Weights of a small audio captioner.
Model: 16.2M parameters, log mel input, encoder arch vit, encoder norm rmsnorm, encoder activation relu, encoder moe top_k, encoder num experts 16, encoder width 256, decoder width 320.
Training: adamw at rate 0.0017, 7400 steps, batches of 64.
Rows from block 3 of the audio encoder of a small audio captioner, named by matrix and row number. Rows with one number within an expert belong to one neuron, the router's apart. Each number is 128 + 24 x the weight over its row's rms, rounded and kept within 0 to 255. All counts start at 0. Numbers have three digits each. After the name is the row's rms in percent of the matrix's.
Before each expert's rows are labels from the 100 clips, of 14976, where the router gives the expert most weight on average: "responds to" is what is common among them; "peak in band" is the frequency band that holds the peak. Only what is clearly more common there than usual is listed. The data: synthesised imitations of 52 everyday sounds, one a clip. In brackets: how many of the 100.
# router: router (encoder.blocks.3.mlp.router.weight, 16x256), inputs 0-127
# up: expert up (encoder.blocks.3.mlp.up, 16x64x256), inputs 0-127
# down: expert down (encoder.blocks.3.mlp.down, 16x256x64, transposed), outputs 0-127

# expert 6
responds to: household (55); door slam (27)
peak in band: 1000 to 2000 Hz (53)
router.6 125:093152088129118151094170133149112155134108141160122106104116088107133146118126109146146109135116137107097149122168149167133131135119130085149097115150101119128154148156134161148164145110133089132165143147115108108095152149153150140146139118105105117095157123142101152089084144148150167132170113093108126132143123079141130130157198130121132130143127204152116164132123121141158136121138
up.0 043:169117132123104133140085150126153107134154115089112111171098167171121122154129117131121102105128095120185098139124114127095143071139119154124184125122128156130109103127124102083122128163129162148118121112162174094166097118154116106108134140151127096154123149129109099172144087138108096104122148159131115089154147139110134115132122104134117148113119096114153088141126127169116179103153
down.0 052:158107103119127122102120116109094126106144101118098111115192147128093101117115093116142133142143130150075104148154159108127110150148146138086139138118150114138139126175106101125135100143147159120146121121113126161130171130120137119148115137157110075153148177132151133154128108155105121138055110121113182135158132152155097107149162119136168136134135139083126114189141154160131137132116
up.1 093:105155156150151153103129093181161116114110116135105121100143115131152133107108151139115172145151124166110094130117138153139142175172130160187119110149131116146125133135121107127128060137081147145142144117155153134140099136121143098111136146126170136112126085134161131126162163103125123145133104161155106131126120086129099124141115136103103075135128115130106122112106091161115126152110
down.1 110:139145116105130094113097157110130088112150103098138136134171123127136132108103101121085133149148155132131106122086154135144155135112148165130149133133123109139148123133068107134110113155103168151126132129168158128150129173164141081143086136178176141161113089106104116120120091151088093123106138113103117121132135184143137122117134113151127120114140100128134133148141087136095138113139
up.2 079:127129090121135096102089122125148112152171109116076102146160101160138122111153159117112139122155099123150097103113110120135095119129128178147157137121128129121125096099142089123115121189135132134110119113187142131115094112123111121109164151129142117147116147117133104110148085115115075101099113126179143107111078105110104103149102133139144117093130102145120126131137124135079145133105
down.2 067:147121098180125093131116144070103128146128102123106144167162132102106110132153133111075118135142120131137137162097103151154137114150144121155103162079189150114111174102119101122064102150111127105100129115141124113121138135126095105129100116118153128127127074099112136134111171125119141121155140105142165136118128117087100097123078147118111126137121133123092121173116121133117140102143
up.3 101:127155168143121129135142122109137131141131107169128114172101113156101152117134146129121103114115132111155136175152160131124119090113156126112104182125102127116165139112153136100119189112177125104094095106136136127117145146130135155134138147105094149122103159142132110158126111141160143155133175127157117083118129178126109165140122125166097138111091125119153068143131157137156153116129
down.3 135:138106119100133093100141132118088081110098071113198128124159138126140108130112140079082136111137118120139117174109164153155145111147157148122130076074119116134130133148078106136108122142135174116140108142155149129125173154139148110115098089159188141153120147094112142148161090150107126132150170129129148094134151145122145123111135169133106162109139140137126105172100093128116123168148
up.4 069:124176116105129095114118161149139134131161118086094087124155113135114106145161147112116166130137112139149085099108119119131094144127106152148159133148129133136105143110123104155107122172127114141140102131135169126105097097102134079113173174132142112162122118136143131095145129104098097078136142120166178105134105083098152088158097165140164144109139096181151135127123102144089138118146
down.4 078:128121088165130095130125140108116130133171099072146136112123116074107096139150125132083115179179146148104128128077112151156173145120118143150146132114148149114073112101101142149105124124095164159118107147134085114126140149133108116106096134149120131115154089083088116116108119162122073109162143122109149114117138134145125117151142127115138113153149125108096105139112146095105084124132
up.5 063:140130092111111087127098129116141093111196113111120096133128142126108109129156152127136141143157090117144129104103117124127117129114151151135163131115110149121086098086129117147119110175099162132135137143156153118130111091108100123088144114147156114134111152107119090117149085079106076090087120127134133086150095102101114099098110117113162098113128119140139135128133105145102127124125
down.5 058:130097133178137101148150132108110083137181142112112135104104149117086135158157095153111140126143115196139122130106157103107118099149097127142115148121150170103095099132102063095095115112129120147114104110072127145141147141144122114120158144173105115142153121113095157099123148163136115088141137126092141119137127134163099089114105188152131134117166091145137141128096100096142113093122
up.6 230:085168164121132150094146147166117175156139164139135091091124103112106121143172142144173153141119141121123113088158120157158151153131116122132118130158120112104127149149158159152167103112130091117170135132109113135107157101124148121139159151096125124098170135128170129088129187114116132148180103122156119144103080093135138136154128142111154122156137144148098159084103105124168119140117
down.6 163:138122110139142146088103155117120089105141111094181110113159145131149144143093095148091134158137128126152102165116183134147154139098119145136123115127140112139160118152060118127117136140115157151144121137179146109158133194156133097142124115159173138159129107080087137126124092152108132123141143105128130110152126130144154107130139089144130145126160096133165132139106096148096146099122
up.7 078:144126159136142131138113138159156111137134146126119159142142149117146124118145114089140103114164095107133153109092111097090115118162155119131113157146108098153116112123133096140103097162107136134050120137131146098133092124139091143113128145149136119129109138121097109150197121116109125076103136164108111142150123124125140111131078089143137097108131135093137136153139143106115157131125
down.7 087:096092124115112099090124121118106125109129108114175121096101122141152110136115152132117131151141120108104115121123145185153159116126157113118121109149133142172142139101095085196133125132093115137121151084159134139152150185115133107146116111157174147164111110120140136117128135147117090130103146138147184153084126138141155150126133157123146161160160127122155110140085089102114113128171
up.8 058:141139113118148081144080111097178081128117104126140157142121135127107126131103119125105110119149160104127132131121093116084086098132140141070142154065167124128157103122134125118085132120139151115111151142137132155148116126111100150097105133115159128141091128132116089156142122135126099080039129153115149122139091171070121120075114097128112141085132083062111101115151118111113114070138
down.8 072:131161060143151113147099200108110107107142130126127140106161136123124129132101119143113171150111150155136154117097115085107134151109139114120170112087146155133102143111082130144147126131095172137117124170154090129147117144146145097139096112132116156172118125104101165117079122136150125113157135063065142137129131092138137094122144145142143123117137092129139128167136126155137119113137
up.9 102:127107115100126116166133150084091133133115147146157133127080133115137125129114088174121093097120129082113146113134086096106154116073125097091133118123141163130135148133126174122143172134145127125137143143144096145149133119184106154133098097132106137117117123097115130159089104120146127113141108116113149118100129121117115119096164112132146178149100120081108138104149166072138103106119
down.9 100:143081104140128089160139120111157079117137081113151152148130124144129140121098127111068097132131174136104157176126154141134125121120127131128123112078140145123162106142100149140110121141110133125119124132134127151119139160146109115146079138148163116143136092109114147129095108179090086103129153106111145145117177132159098118107100193146136147174159127121096131150144114152131127141124
up.10 064:134120106139122083108089099108141113134141099137100125113162140130155124096108134108084121162160089132148096156113122140117113108169123142157136160110118132137124136129129081096116117168105128096119105113131159105122105145117110093116147166111134108155121119175119075143148108133108081077106136152150115139114106119108126084118123126124086093095129101141107100130130117160088123133126
down.10 068:147109101202148090129122128104154086134141108146119127114115166110104112133138146141129156124101170105114173124084123104185107082146122126137153105098164136141070123111120146177059135195108146098110150119154114128148097114130129154130086131127144146145098067131139141130122120136155091104090122116114131173105134162123115114114096130154119098110131106114071146166151116129122124100116
up.11 092:114110121148149118130121130110120122149132116086128162146131140100140109140083105133151130124154099135125086131131144102122139134062121173075145111135093150147145138114099081141061163169140115132112152133179140142153096114131140188151146101115132117148099121119144130151112101116107095117085146100153102088118133134129143113139139077144084127110133084140173154131120115099073132103077
down.11 074:159131136105129151132101167152123114114123127115195114104159147115117121161088111158123136146130092136156089108103204101126132160100108139114139141127133104152166122091071112134171117133150158155145136140168135151155124157131118080149130125152166128185111107082113157105121109161160119147115127120113137147161149142104150097145128118140127168143156102129114156127096126137093124087124

# expert 0
responds to: quiet level (63); household (39)
peak in band: 250 to 500 Hz (51)
router.0 126:143117136072042142110118107121111119127107115151130144119167135139156106105126155097115156122067109118158122138123141147166122105153149102156129111108091103136137137094125095115142145066162157077144099114083151092127166164075144128148128137129126127172152179157111164149149127129146166166153151145134165128138150155172140171135106170151115158100115171129143118134093113149117124130156
up.0 098:118145088152123131121087110115145101165121135149102166138086109126142166129119135162111113113133135086111124115187141113104089133070149128091150175127123180113123149100159142122129097142074076136090112129143110156118060154137138185155143141139118105126111125156153138123137077144159112099125108102164125108133113131121101133124116094131138119124073135132111123132154150141168122122113
down.0 120:108107132176129142115133128103156120129099123163107102154126114162147136118154165083125136115134113109128149141156100129112090088143162079135147164136104106120158157099177152121145161133120114104086081107117118085107132138133114154129138157126105147153134131169119094129166107112139165158129146130140134120138109159144093118134092145147131093084142143142137133169137150152128179115169
up.1 080:109150136125129167135108169119116136148161163151137123129124114136130144165093128167164135110155145125124109059113118083094141179126100116124148139177116109138116122169138162150146117152117110143149166159158094144151109114154132103146109127129120076074104119105143117056118111096142109095097106137124075123099063103112146115118157102130181104127145114135123170108136117108107134109078
down.1 083:171134136142140100138135132097076107114113081096140173134106140145149148135085093133068131140129120116122122167135136094097109148111151133105145112084140139171110133164079119132109109139111196109128117161122159129158155134124124082120097133167123108158118126116123098144128161160125125072154157138110145149143146159129129128150144120127096160139146154138125114173113104084109143113131
up.2 046:113169151155147119115116139137140140117147164111147107145098125103135172150131109142137129105157148127136100089159122126115121154088108085114126172165128130134156122157143156158131121145090099143145183153145147162100092112141128136117118123121132114099112099095159118100116123088134090129116103125131071077141144105113137089104092101113166138154110142123104136127178148132125103074115
down.2 056:086176130117095105118107121136145106156120132141070106087154127161125130119125143153144144131169124132113120113066157121120171147130146119115151160150146115072103187147117091132122116186099107117130112085119129122120086156158150134147120170118134121154136086106159106120108105152163124123113144102136099147128109154135121134155107134137143054116101086135123115131140110112096130156160
up.3 072:100149126139161124092094119127166115151131125138098123116115134112115147109131139131132103150165134099113112109162106122099112148141163137111149167164134123110113134141148125151093109172075104123116164096158131142105078128149101173136128135052115138085084151132147108117162119119130090118103082118134073128139117089130109122106122092111157109136123089138129147136138121131126167119097
down.3 078:123107128136159137127175120161091149117121136148121118075111075112116130106156132100109118158095167096104125143140144152127123096134120074153113108103129100092138186136149155160162127120131132101100106127141075139080103118136100136111128119121120141129129132153122157099114101113146142148125120103115119135131101137135095125118130132075160148164143135128078123189126119120123098139155
up.4 074:112151125140157120130149155149140176138152152098110113138147096112109140141159143126130143132131167136135123101111104148128120147122128152100161130145113131115099102114145153138128090160149124158126192158159119154132124064145158118131143130113135104108143148105147103095120146090104114134112096132169126143088092122115129120126101135118169119159159123112092165111119133089184115191086
down.4 065:144126105144141117153095177119123141148147102129113141126117171121115136108125107149114172123105125105098109111113167066091134125113135106121121116143140176104141122112113131127105118132113108177101117129124129155167123116139095146120165165162095136125109117098111115134108135140112079078126164104099130126100166163158134088095120106160124123124107128123139179112147173119107109104112
up.5 125:126093128112091151120141113142097152108113123177136113128125109127135128110112142066126133124090147139139153166140148132185156075144132113168106108107118095133143142124121106106177144099156170101102094083092128086126166143101137122156118151112126170181143133156109158176129130161131150157150153155110169118131152181157166143158123165162081151112135163162156109140118141145102113133151
down.5 142:158154137164115159149131177106135092103159108114104133153143144144132139153114116152149137155117095125174113143137117140126119117098098115164124137178092143135119100125094093148088126139113138134116111112131163095150149171160163101124157121139098102143163107124125105145113135158134120123139160082129115095162137156147138120162144087150107143126144146155144126130144128151107170095141
up.6 083:101123139152140140122113144139171125148148147118122122104097131128131136171122128128178135135131139126089151098159098115111110190136141106122151161160112139114115118126180128157104100123122102138114156120146113159136102067120093147123106154136136113077102128105146131069150125080119114109097106137113095117085120106158153102144167109121180098147137105122105190105136129120110108095068
down.6 072:103136116151103114128106145122120091116117147142134111141143112127122153108127126116131153118126137127157138144106182094131143128139106144172176144170120159105141122134112110157072128153086134160105160068121159124090080125128081085118140137091121079151149122094144097167133095145126131095149144121117094102150111121138116091148101122146084095107146096113142119143156147149112131134150
up.7 103:151153112131097136122126131106140097159131106121135172141103142168134128152106106145127133110080076094145135125137119096107082112090158086112116135132134140157143153151147115117102148112143133113133077126085137119142111145123120159152139140145099130141100137163111166148116091153151146107124163136141091091130136139169103179118161115155113158072098127123158131141139158093088144135173
down.7 119:133125098193100144166136155112145084123126091129131175176124162155114162142115111148124120135111120129159152145149115112089102112109155094117170142108108176110121139122133106137088169107140143131101086127091147128123125146146111104138142151157102105150131151128121133143102091189135139099133173107121119090174151182138097125138147119175112153088122145130161097147161135157126163090160
up.8 143:159129147113102111152129103136101129117100123099168155122147147109106083118095080092115144120119081132139129154085145116155163084153135156129079082106165099140128130146135127084123128124135169125123106113112127101159178140101117133121115095144144161139132109144104125166100137148109140161129141173116123147116142168155142143136152155105091112127131127102148102132103114113088134121125
down.8 114:159126110169136168141104148102157098167107141143096175123095145137158153111135122130140118098067135092118144133137102104114097084114140091127122149125095161140145148089154110175119139111171118120116083131109103140132116158126159136139148145127070104142117136144104147134119107149172165137129159139112079115148139149168126158104126110152143134130083149158162153161161154088148150129149
up.9 135:137138103132095141106132134101154124154126116139124153148104137178143142132107119119125107098087115093146131147129122110109086103100169081121139147120095156136122159131142110105119150105160115092104080103092128116139099147117135153138137158147097141123105152168108167146134077148152163125126169127134101104118141132175095176122137125183122143064094134143154128142142175102134163124169
down.9 130:151125109181099134152127171086127090115125086115137176185122160153116143154109104142110132137113133129143138173127131113085132101112126129130156126123119201131127134125122104132088163112136138150108110121100151125145134144149114111135132139140093109154146131107122117153117106172145129114150191101115124091156133159141125116131149122166098127096114119126134095134135142148099170078143
up.10 039:126170118139176116128095136144134119153160131110111081123110131140123143156140114157151126125164130137110114113120131114130100156083100101115171158153151164128110129128143137164122110146113088148131136140150146128107107125156139133110143135119130073101146112068143138109102109092139125083134126114121136089163127096090121116124143101151141167167148085106120137146179132116124078123123
down.10 050:118116135164115125082117129122138140139137156141127119121116105114104133132123111122183160157157149122117141147093113143110096100083114118152101152096132109115095124110142115122149150097138143113129143120152157091157116117100137174080153162120172158141102132103118092107183138119108130145129134145136125202134129139086127158108151138117129160110144124140123154184156138137141129136129
up.11 074:136133128164162131148118157137143126143143145131137126115136110099112142136134123147147137141124159138086116097128089126113117168108094134093162124152166137123153097108167186172126107130108143183147157161185082185164100087162117122165100142163096073084075107065148122097123150114124104100102094137119072133086100115128120103109134109134131134142144097120096177110138117093153087110101
down.11 079:097148136140130102137085074167090117105160137133077118144113120130097134100136139087074129161123160159105166104093154114124114109154130136143142176126158157107103115112111146126140136146096155100123151080118141150096114153090119140145138121153120128153121114127139147125108130200101109125131165111110140149119155126167075143137094183108122158164109127114080112177127172174150125122118

# expert 7
responds to: quiet level (67); animals (35)
peak in band: 250 to 500 Hz (72)
router.7 131:104137125114177100105094096161171147139141164161127101111116098101129131103154144119134145102114155105096139106157091129150101137129150122115141173108163104095132162134156154146139072126116114120110164121162101156102072107140127149093124144113128151107104150142179150108128131119129101133109107142162092150108107114110110132127101131099146081149107096091108159137152152115151099166094
up.0 038:161117088107147112148140136142124098125129103091159127157153144131161130121089135121132131156134103118139106178121126114139169110126083131155117084104066172137108123129078122109139142100106149137136111157133161112158150145123121096159079098137147108154139157127101141166120108157149128151130165102132150113143152166141200128125157123152103152102134155129140110139114107116097156107147
down.0 058:145090104136120177116134113153077113119146129133182142122107132127126091108116104122096114128121109131153171168178129130136125142152175102131086085082134119097164142104085138091167139095123105130119107129078099113151152177113139123109063103122111109113137134155109110124105089131095160109156131118094106158104143135133128149126176119105129109103156108112117128109111134132109130144163
up.1 149:113142097155129160102104140132176139158131145173090144142098120155141177132154127142133095113120151102134144119179092094103103116095134076134139192152134166107135158123161154133128158139132089118131121123126123137109070118152167150156166154112083139105146146159127137113111114134155140122139128109140105131130111093125103134145150105135146130118081157135118131116181165131170145130148
down.1 142:159142107155129144161146152113141085129117129111143200141113176133155146148117086159166099129137129114154131152137086101082138121092119105126144084141112166140151123135121102142100153131139114131111088126102121139159140123149140104150112149164111115116126102109102107126097094140150141107116164115099129116132127140167177125128183095154096134125124119129138113122156118095117141102133
up.2 089:127144093153100138092127127121150137133145133175106113143133112165140157127158150141102105132089128110147123151170135121119111099127119101136167199122108139130127136121110131131130153129140107091117117132109142099094089157146161135146162132128093130144163149154122150114125086152160131131200163126141111121122114161156101181181111115143121118104101141157130133104154157148134150115145
down.2 100:156096133157140143152126125098128091143063135134125188118112162160157140129134103110151067116107125106164153131127072114085113111110141107101146106114107151129142135118150115142118144110178126105097105097054123143174117145106125128146126144170123141121113130157121107127140116122131162123112160148086099116107122118192165157123143113159098114118136105123165117134147139076134129115128
up.3 047:168125117141116128158132120111080129091115108115118147155138174142124122144103074131123127153119097121144120144109113109081143127113107107142154113127108142162166100116111113096113145145161148170131111160109157086180144143162146102125152091181126115168146129100097120162120083123142113109136142118105179094139168170115136100141165102151122169091144142122136109144145146146083141100139
down.3 043:145143118083145117123117143182183124167109163150158118111081116151119125100101117107125144099117153148118155143113104157189160083125089102132125120108104103158123142111102130127109116124101098127063130119142111171108112096121144143103145133127117092096118118171130083121129110093108133109099121122149107118138147158126147147150159143124137129157113090106150161114183195125137096115117
up.4 072:154144151144119151126155124109112088092130100103108168140151164126108121147094102118144106122119091147164109147103135148120093071130128123115082114148099109155163115143094097097093148146138157124118095130117148081167163149137112127128146113176130100161133107125097088144151148109105138117126139143092164125187135131158134120092153102138073164098117165119147090153127150144115166109141
down.4 080:138110125155099126170112127122128094132106109108116166145129178164119152147094094149134092122098113115150123156129081119105120129108148157092163112114111134157137151119106142132107156133144124136132083143107169102182126103116136118176140134164141142123132137131127144145120112157127173134096121121151153098123149141176150110158165109175154132129136133137153116101139121088116134137107
up.5 038:165115140125101139095154155123140106115134096096131165154125178114109158169105129130153085152103088177173124145133115119096128120121115099149119133144092147141100074128123136094132114158168150115132095117096126088172155138136147096122120139143143111119148099148109089140128144109092122118113131157108141105145141163143198134113176098147129128093160153098156106126121147113074110122118
down.5 052:135145124125109142157071140190162156118130171191079163147093127128130157111131137152152129114143202119148139139174116112104142093098134112107106133140143145117100137146189154173178106072081142121136106109121109151096119151133094141142077094186104145086109108091136150121150145143136130154104129107159113120155113111154106140123123091123126104133131181097140124145138154115134134141142
up.6 138:105151105153123149100105145126166145150136140171088116125112108149130172139165143162128094118121143094135132112194095100099113127102130091124144199157134172116144147119153146149140153153122084118138140133141115125085071117142178142153162148098095133108129132152140138111117104135170120115167127109145092126119098091124090129169122089127144127128079144157110143104173161141159159116130
down.6 124:148116097170132142142149128087130082116117117121140183148118181127182162154102093143144064124121117119148139150124081102066118127101123102110134106129106166138144118143143112130112160119146120135115084097093104138161128137138136104152106152172114122109115111115120116124095104148133132134094169127094105124138125140175172133136172101167089134136125131115134128115151134104141131108149
up.7 060:145128184139142125132142128138111087128147086112140141183120147132143155137110139149154150138125089127128158165114132119132127127142123125134136110130121140161136118158109095133104169114097130165153113167137203123139144149109140093152124103142139120121128165102105129208134145142116117124136123114121147091152188120106148105143144147169100144112161129134179107168136103144096146120126
down.7 066:099104123131185124098172106167102139143091134136097131120096108147114152086164111132152126136140156132115159124123109124172145156149075104099080165114116130091135124162145139116103116113119116139108100125118127145071124137135096133095131103138168132124117153124148142097127105169116145124132075122143122144110105101172113119107090159118129127125146140106119136133182149142165106171163
up.8 044:138127136142104128145141143107097117098139142097081148136124149133111142156107114132133154136133118153150121156103172144136131138107121142125093121151133146145101112141082121123134135156143113165135091106112161118126163129091120107151130100159101079169130097133133150124110131131112156105119136085099143113136128136137144108153163111164104161101173147149155137105135127141073154126116
down.8 059:148123110117140149143112103125100089134111154118156180141123128116127142098123155124112112108139112127122157146129161153110127106161148083122125115070101134110125141118143132090184118120116152151085084122097140120129123182131104095098078108164140109110153130172083133144162126126120145143134100143109117139107119116106154125121129153124125139111152137066142089146136129102158081117156
up.9 061:131146134134100149090137164108094103071144099129131135156162123136099132147120130166100137146133077127147134147120184145126153134121087146130152112149083156161171075102073090138084143140128118143159126181144170077142134135119107062159157107128131106155141115084119107121130113107117109095155132089109182095162143143158147119138155110153132135110150147105142138134129130156097133087150
down.9 086:112107166130146076165104110117111167130151125142136123106127102133174113085130098110125120139133144125063133140163118151130113107121130108088145172120134102120117112150103155156114141113114097107158116136165134170096141108064087087119125109171163137112092166127122155107139168160138090132123107108140124148093128093148122110126124158114129125169130102116121135161147102126132080145115
up.10 057:158134145096118154125166164106098119096130101093171138171131154125114129153115095162117121122122087132168144132102126133116137143091123125123109098121078114164178115156116100136108143103137121139129110184118129120171160146085137083144120110147123108147149155088101133161094096133112101098140134113103129080144128126169161081120158152168107147125141153118152108147141123123095109104154
down.10 058:124131105123132158119098140134105147131123083124115103133119126124131144151100172143130115133131116130121138170107108139131160117109107080112130168097138137137125098140153121093127144126111149143093128131118138112098162211174151145119133064191148144134139143149087145161108109154150128099174109105139125138142142118117090110138135149171119153137143119136133103170170133166158151128158
up.11 066:149131144131098140144123169102131125107130124109109110123136137111147129138077091161142111140107103124118109116116110126145150142122130116153108118141099125153125116146112116106130125114151138148122127158119157104143144175108088091162125087179097100148140125101108187123120121122131105085144120119100153106146148075155150138138138116164081143111157126157145127159117111135131142078107
down.11 069:144111129128162112141114095109138103129130143106100155147097152110132160086154126141106118144123148133138123132165079133076124098138139117148098114104105138090110150092161144125167132114160121161105084126070091150126127162138095120104143156142125118125121145159113162117144080182122137123122153150092098195090129129161136143121133134128110153126134144144160098103147134113198100129134

# expert 9
responds to: white noise (59); pink noise (32)
peak in band: 250 to 500 Hz (52)
router.9 131:160113131102108132158132164102075126106164141092173133140113127112117120178128093129156138130101128134125138127105112088116158124084097097111135106147117136131165103137100144149147144080168129135150131151104101139161146087145119116130137091144098099106161120089106119123075134132100103126154130107105135131130132143142152097144187108149135193130158146128101135096137127112124113092115
up.0 072:103111112142148126149137095177143141135106130162130126116116101123170130099158142096093130122144136139080124143124163142159098101149137127135092118116159087090172137109127130137146093125100132122113109100157098100092111164119116136080127113118138135128113152134124180153131119162143127149100131150121118174132143103098084142121117173094113114161117139098083105167124132140158130166133
down.0 064:138149156128145149092126124157117177120130102101128139130157118097171124163148146125164148120138154126133146094155153127150135111102098062157091107133147141126136117131105177177132130135111110121156175081113124113152134148140132145196147134147143118129142099171118189128126155083123182114127067140132116109141106120149165148097113136125170178113127132146115172106135088113143104101132
up.1 115:146070090124096141158135150087119111108093126133106141141090156165143164123117109143092081099068160144121147142154119103102108110081105105124124137142119157107154138138128140128116169096169128128111120154108135148131132144136135136174112109172074116131137120108109150159097092144163158098143152089087128121124164128146127107143155108152125140107143165130124097133148141130123112085136
down.1 118:135093083157132125132122112111126101147104114140138172132106148139169172116086141108110115105092136089160155142120151080095089120114154119083148136124133147163123158149116106159140151105136150102114111134125143117171102148140118145143102160144134165121084140166117136154136110156166130110098120115128105105122120151128125181089139106131155123120099116133169144127165181118094143106102
up.2 056:125138166135156095123124074139161132158127128159080132121171100124175144084140160099140125123151132113111138105121093154108098110168166089148107171118117088152104155146152130117124144132116120122094119067123118159124087137103107135111091156098151172123095159128141082132186137103146137090110098161142110135108106090122104083112084127126134113140106119104098135146116121130135134155108
down.2 051:144096165134145118112104136137136140134131100154135133155154138097151077128125138109098121135146125137118149139122112146154104110133118162131096130105108091111158129161127136144183107159125147114146146096175162133131151137154120105092108181154162131133072154130091115134147150119131102150116148142128154150151153124118178165119136125125126118126132139073109135072127126092110110125105
up.3 080:100138126137158110154100098148126104122146177162094139137100094137131147091194147107124117112128165134075145136147183148127108121154142113092110160140151113096117145130159154159098128155118104141127111093148095151058098129132118121115141145086152153102117144162158163116138119168114141124102140123160111150132151097121091133104097155112160087169100116138113130144133147115172115149138
down.3 082:150118129102133102094139139112117143165094103112159116153151137108111127133124188093134162127125115107124123142123171158139124129104126148119190062151142119125174102077046135167153161125129137075152123141123122110186128122112134127160127109141143154154131128119099099126110120100148150135094120121185118091131120137127150143136114124111153145102126115136152145136082137155119101095114
up.4 119:138090112126126143158130159082119099137107166102111149168095161148120157145118112156122088105088150114137133132137104079079115118075120112124117134157096173098144129148144149115108177116169120136113107143135113151142123115160145171189129121127070112115140130127114123143093096138145166106122144085111136105125148151166135118121148087168137148109128146146137138143157179108123139091100
down.4 118:154076100113109107116098113091110121169107104134129171107096146161167163113102157115111130103095167097120171132110138105089115099122156123102155120118128161161104143122114109144119155124134158064123115104118138149175121156137151148164089129127172166153102144157106120149143122163160156111078140120122111105137132157131129176100130119146152116100133130107135131144161153102102123111098
up.5 147:103143121125117138102104142129115165154152148150106104108096094110152148148163119157138144123130135098161124083135090104135134155116118112110170156145131131117084154155176157169164118141120111141149154141096089140145077104134132107149113131096111105080125127122154139092118130099121115094147094102144082089086078087106093099128131112120170139131117105134110165091147163095157094110116
down.5 138:137108155106173102113128130149095141135117137133160121101115128113134073106161186095135164124163152165107154105105127158190124155143157142128176099106172112152138150079094143142163096117125151101120152095134118134161143116129114132114086117132145160121110127162113126125114135123127145150111123116115171154105148110081149136107118193098148112137113108096108159114090113112136098169143
up.6 030:130139138133084089158100101144182124152125120135109108140156102118165120099165141130117120139124128152146120110123117114174071149165138146165130169123143120121108132113087129124091116149145176110113118112133110115081085143099154133116138137093156166140122131100130149109151110138143122107126137138120101128108141054160133129100063117119118108169140158115143099128143126120146098113108
down.6 044:137102135154120134132130108087118128144162112136125150127141086161170164144139164108148144134129123145136100141134125096171143130111121138154135173093154043142142140154133138121094104154099140102080073103140151167112150114127158180125153121134120188143142160148131095141112159106149139102116065128092140157142159096145137180156135102101142125133132146136165138144087130181146153130141
up.7 102:159087074107146109164133115115138125119105153139106156133060131165125156106124107134099079075106147130081151126159107099074095102092113106096138145126151173108182155147162181126137137117155142140111127132120089188127114136133112137156120128154123143100083121111119143150113105140163131120096159128129122140109162143110121124097132144134134113128127140098101100160172160111151104124135
down.7 095:142091102111143142134124143123142091136074102129139165135112192156142155124112148082106115108110137101156155157080174075125095084121164114104119123095114130129123132149126093158136176098132147127106104127116138113152094158168124123141102140146122128144101163163120122145112120163151174104103155089118142103147136132155168187092141119149123133094110156117172133132172148138092137128119
up.8 123:142156117104078138154151139086110127108124111128143121151134119136090105147127119138104140165137116165122094163111158168145147119126118142120141097128124114151143092086108094124139127138163134165140135140102140133138151161139184101137142112137094106135137127104121145146094103162123139143153177099111129135111132161154142134136141195138107119114166171142130101121111109157128132151153
down.8 115:100102125115117132123133108109132115154084136183123144124099110132148134092119166101121108077112152084124157135161134116105110104122172106102097129133136122097167188121134132122140187079150109104084121083098094131131121131117120177133125173122137176099088146178095141110122131137144151142086129140144092124122130145114099156107130119139146126132083110118114121102147163108158097142108
up.9 074:100131155141172147085138105150147148137097158132135112132128142103170121099129143127155134099125113079125140130141152120150120102141144114150077143140118100120144169173177117122109138102124120058142090116154135162108104141113106192133139152083131179138121141156146124129155186139151113131105121130166114108125117126097138176147100103140136140126100109139157134137137132114120135139106
down.9 066:096150115120149091069088134152101120116146119129090127092147087126118119132146171156130145184109089158127089101109116162131159177149136107129109083113143093099086098086094093134135138158096130141161122085132151086094138128093131175112155123114144119132153129109109124157161148126087133111145156149139134142116131118135125092155119144127133110124166152160127104115113100140131134135179
up.10 077:137097081104101149101076097076134145160108105171140099124098117146166162103136165135109102117102144098133123128162156148154091138147150096108141157114119128105160157091121117144157112142129105109114131097107119099103114179118131122148121154117095129102117156171087165118095068155150097142118132101131116106111124131133113146123110128112105135095117145141128132160139129173136131106132
down.10 080:118131124088141136106161066170099124106100089099147145126117155118130087132108097095132118121130129117119137167110158134151123107143127129123068116091126066109132139167148152105132129063138121143122098140064117087130156130123048151149133136137143118103132118123119097132127137126083141140121123161120105118157122154145162150086132138143096149103135098097114107081129108097143088127133
up.11 087:110109126157138135089098121129145099159112138132124091161102135115123140134129163133143111084117101077151145113152119117122127112140139088132109129157096117119119174141157086142087141134144111095103103123132160088133106124086116172161137150104123141137122129191120091122145140129156139129138140118159122090162119159157152183140122107158125156118056067152172127147136148102115123115117
down.11 080:132121134108090146099085139129105152131114088108143116092132127159118108169117155123169128160121133140114132114115138153157120154089129136161134088109118111138111148090085091134115131117097143123155106069107158099130155106109144156137116140102156132163124133115166105148180139156134124118105128172148124131107145142128137101151119146108133101085150162132147109077113128159109133108154